config = dict(
    model='image diffusion model',
    conditioning='none',
    norm='groupnorm',
    widths=[96, 96, 192],
    blocks_per_level=1,
    attention=True,
    upsampling='nearest_conv',
    optimizer='normuon',
    lr=0.0052,
    batch_size=256,
    lr_schedule='poly',
    final_lr_fraction=0.05,
    adamw_weight_decay_other_params=0.05,
)
Rows from block 6 of a small image diffusion model, named by matrix and row number. Rows with one number belong to one channel. Each number is 500 + 50 x the weight over its row's rms, rounded and kept within 0 to 999. All counts start at 0. Numbers have three digits each. After the name is the row's rms in percent of the matrix's.
After each channel's rows are labels from the 100 images, of 14848 (inputs lightly noised), where the channel reaches its highest value: "top examples" is what is common among them; "lies over" is the class under the peak. Only what is clearly more common there than usual is listed. The data: small renderings of single solids in any pose.
# convs0: first 3x3 conv (model.decb.0.0.convs.0.weight, 96x192x3x3, standardized in use, each kernel summed), inputs 0-63
# convs1: second 3x3 conv (model.decb.0.0.convs.1.weight, 96x96x3x3, standardized in use, transposed, each kernel summed), outputs 0-95

convs0.6 125:473498469585535415560503519505557523478581411517515422540509486536490531519547567469477513479494522517511386505477476484500479474518634484503492436504492521480521460524492474512465473470515488
convs1.6 104:557507481542393484418443402487440490414513465510463511510489542551536486472465561457500504520489519456471589527563497549458493512413517519471372509478431629473481495443538543578465475521410425470518606515441493474399510491491492413485554450480463621446433522552492490537471546440451503517
top examples: white
lies over: solid

convs0.44 120:456468496493461531505544498504503542547507510526496332443504433496547462509530428436502435483543460512510457519525487427480499520648578595464456487491500452494500568437516534525468545409489492
convs1.44 111:554482472517454473443531392456464510535512482551497498475515521492447491654524503446492464529476490564600516502441548547452483524659437517491551468493606542411493521490513427499459484416404496469496488511493638498442465480597548537456462517540531480537541557553567492575483517434523516529
top examples: spring; red
lies over: solid

convs0.11 089:509545428535486466460531493609510526607531458560416522448474617423488499492458506635523588457573485525544511515431427520388489536438416555530356518534511514381579503489507484507554463538488459
convs1.11 077:513560523542468522572445524587539514481593490579498470524568595479443560417520458464536509490507471521530492499420558534414614466625574481500536432495519462553516490462567417546580518574494446390457588509555459444506552536539520528478510605558472492491550541454491439521449498525514461499
top examples: white
lies over: solid

convs0.42 087:504503491521525525660512493496510479483492513480503573515525492499452526514490511488505510482513556493499498459483520495499477519517443505512508479489505497440485491500483489511506546529500394
convs1.42 132:448568479550412522440579476439487429537541506497478432507569534538524447609530476520410479499574524471502501547559425529576440421553486485511438474447506594549498547550502463476587511510437581522504535509488535450494480445554477481442474432570507528489457537649532526487519485568630519542
top examples: teal
lies over: solid

convs0.89 102:440540418502426493540568513470444509500561457480454477572523490502585466545455493552476443512402537488423488499371437512597510539505539548486479510442459474571515505582445483476471566483487522
convs1.89 111:555505442534609527574518456471469527445554449601507540467529531510592475558515428560532653554472441504499440490491515529487631572475436570540500518564427445492463530510504601565523428504526558536516462547527508429516541469503589490425424497523519545484478519428468445535504553503548455496
top examples: blue
lies over: solid

convs0.56 085:481499477557473469363488533498486481488480503427504628480486464501486500447493493512551534503494512546501490483502567514515478525464548425511485523519478509474458518507465489485512471523475566
convs1.56 127:483576472429460472430482491513491435558446467507494558426435483476379487512529488512556512521464470556565531492505531546376537504560499569478546484576488462498543542464526465434478398488547433504424502515410488560471447558458430526485485589508545415583417546480502470501476476377399519550
top examples: red
lies over: solid

convs0.39 103:489584522498442491461520478502409508556544576458294602527564533465579449416355513557576319444380472486500527516448525642468600499461523458517588465484541484562477466609517447517487488580468487
convs1.39 112:584469497450462515500444544483489486496481503611560538434466551540511557520494593452530540547500513531536499482516446465632518462538476506474458558454386620505434388520500473559547475562540582499502511489498476559602506620503487582494495529436563483554460529522532514573616470477508518542
top examples: white
lies over: solid

convs0.45 090:519455532389515497548510546570484562532510505442416479451458464476519547559538532595500481418451583550525445453448579562535382541383638489489387570512501468541587549556458541445526588489429434
convs1.45 080:492491552474480474509571523478519440548416466397573436508511495530501472569522517485399396473479544500534427578545422507512588403504562577360581511498491537497462549557575510479465472548475452494508519540432481561499510410524456525525422497570489566487503501572553497415576482457449529545
top examples: yellow; orange
lies over: solid

convs0.70 085:465422463544467493537471456523468505477518497496451497483546532472478555490366561489621560459274438508480591486459426514473381535490553511499518527474486520501480477547595523473473571553533530
convs1.70 103:532497504447435459473553547439581477599387542473557447451503498506537489419504467501458544521469457485519477408505473550508610528541430454559513508448392559616439552501394441543472514542459503525477431477494480503533507436531501522534471534461419533445423551537488414467573397467547477487
top examples: light from: left; sphere
lies over: solid

convs0.31 109:531542486471484537528543387570535479507559413523523476527518509576503576493466551474525518519489455499529517540514486401534526471476492519501440435448492467461522424463440460451475384540500510
convs1.31 077:492577538447442497506566487517498447557543474425546532461481498449452520568562550436595459470518520458563480481430544539517499646428473415382544574535468602508552514471552541447481534564406501446528427489573476510446485463491476457526431468487484549534416560452481518462544531581531520548
top examples: red
lies over: solid

convs0.9 101:481501586510449495480535513494470496534483591559369605515471514512489580488424519550549207459459496504469553542522506497479584578504520424474575552493521429541500483499544456512507552506496502
convs1.9 134:495487534511398529503596534426536521489420522468508456495470490425537465522477408509516458559576603534467526474510532416564497557475551540392393519546511408479532536601550496445398417538503503418484464513541475480448542523526493478541611511520430524446518572450554458566488529474564514493
top examples: checkered
lies over: solid

convs0.66 078:548516528391541682515492560513467546493471527432433522498458468483494543500534485583470408485407568567528475475478601608418416521445454495497409532500490475574624576525492526518476617493439551
convs1.66 071:528545504466494516433504473562516527467522473446520511518455425522457549459499515557438490429352589441528530507572552435493492412405493594439465500518433471463435529485502587515588543499480495502449614502555534474544570507531464486534418476487457467499619500568498570523512421401459492540
top examples: blue
lies over: solid

convs0.53 107:506485470433466615428474520437444474442504482496413592540512501487580503477460530565543533540424474467486584485426432545568473474471558518436545448532455514610475677521492487481478503567452562
convs1.53 100:490480441526571504552523450543490472534503411515461513507534533537515530460521492548474437491532465554420511490536423533442412444499560527601573447486451457537458487530601524562478529395479561501469578418386439498461543398482483556529532518464428511453548501663471531526492466526533529575
top examples: metallic; sphere; red
lies over: solid

convs0.8 125:471538489517486563589518447486471477516499461498450404520543517523469554548469526475521479489468493555457426473519502428466531482459605522497483484504500510506497495554518490521531530504491439
convs1.8 107:496490498578555553558480537561482471565548519544522521560483478495517512494442437420435396542475627469560507462486545448539519500481434512576453416478471507465561572626478469502508535486508511489528488569523631525538454607524421426540477539527513440485555470480523446493474463376469580482
top examples: yellow
lies over: solid

convs0.10 093:408486453499457538490432462499613396463489454500456475454517565426474503480550448478537418488601409526503437471616455390491530557538483449544608424500459506480516567387545543572573405504495496
convs1.10 083:485444482492556528484501463438510494519447532519548440512401422499470475438410471505512479551426465540601545508509580502372573510507468507417564507412403467511485528472526520477502510442450420470441548591485522517491527523466518428522543503607443443442535525506495391470515551449620458438
top examples: spring
lies over: solid

convs0.24 117:535421520451526521476557502467470488497552550484504482500602525473541458432412525469490571518503531556484579497497453535466543493592544623483501556517492513531442547503516533508482513505530453
convs1.24 144:367472496448567543559442538453610432461454455588433459520504451544494504527522466503498451508391514511440552461507453471525506456410514538462502522461502542478599551410515511397469496517489485385465590530562491426487530504482543488505534386553459437607509480470490515571479552509480498472
top examples: metallic
lies over: solid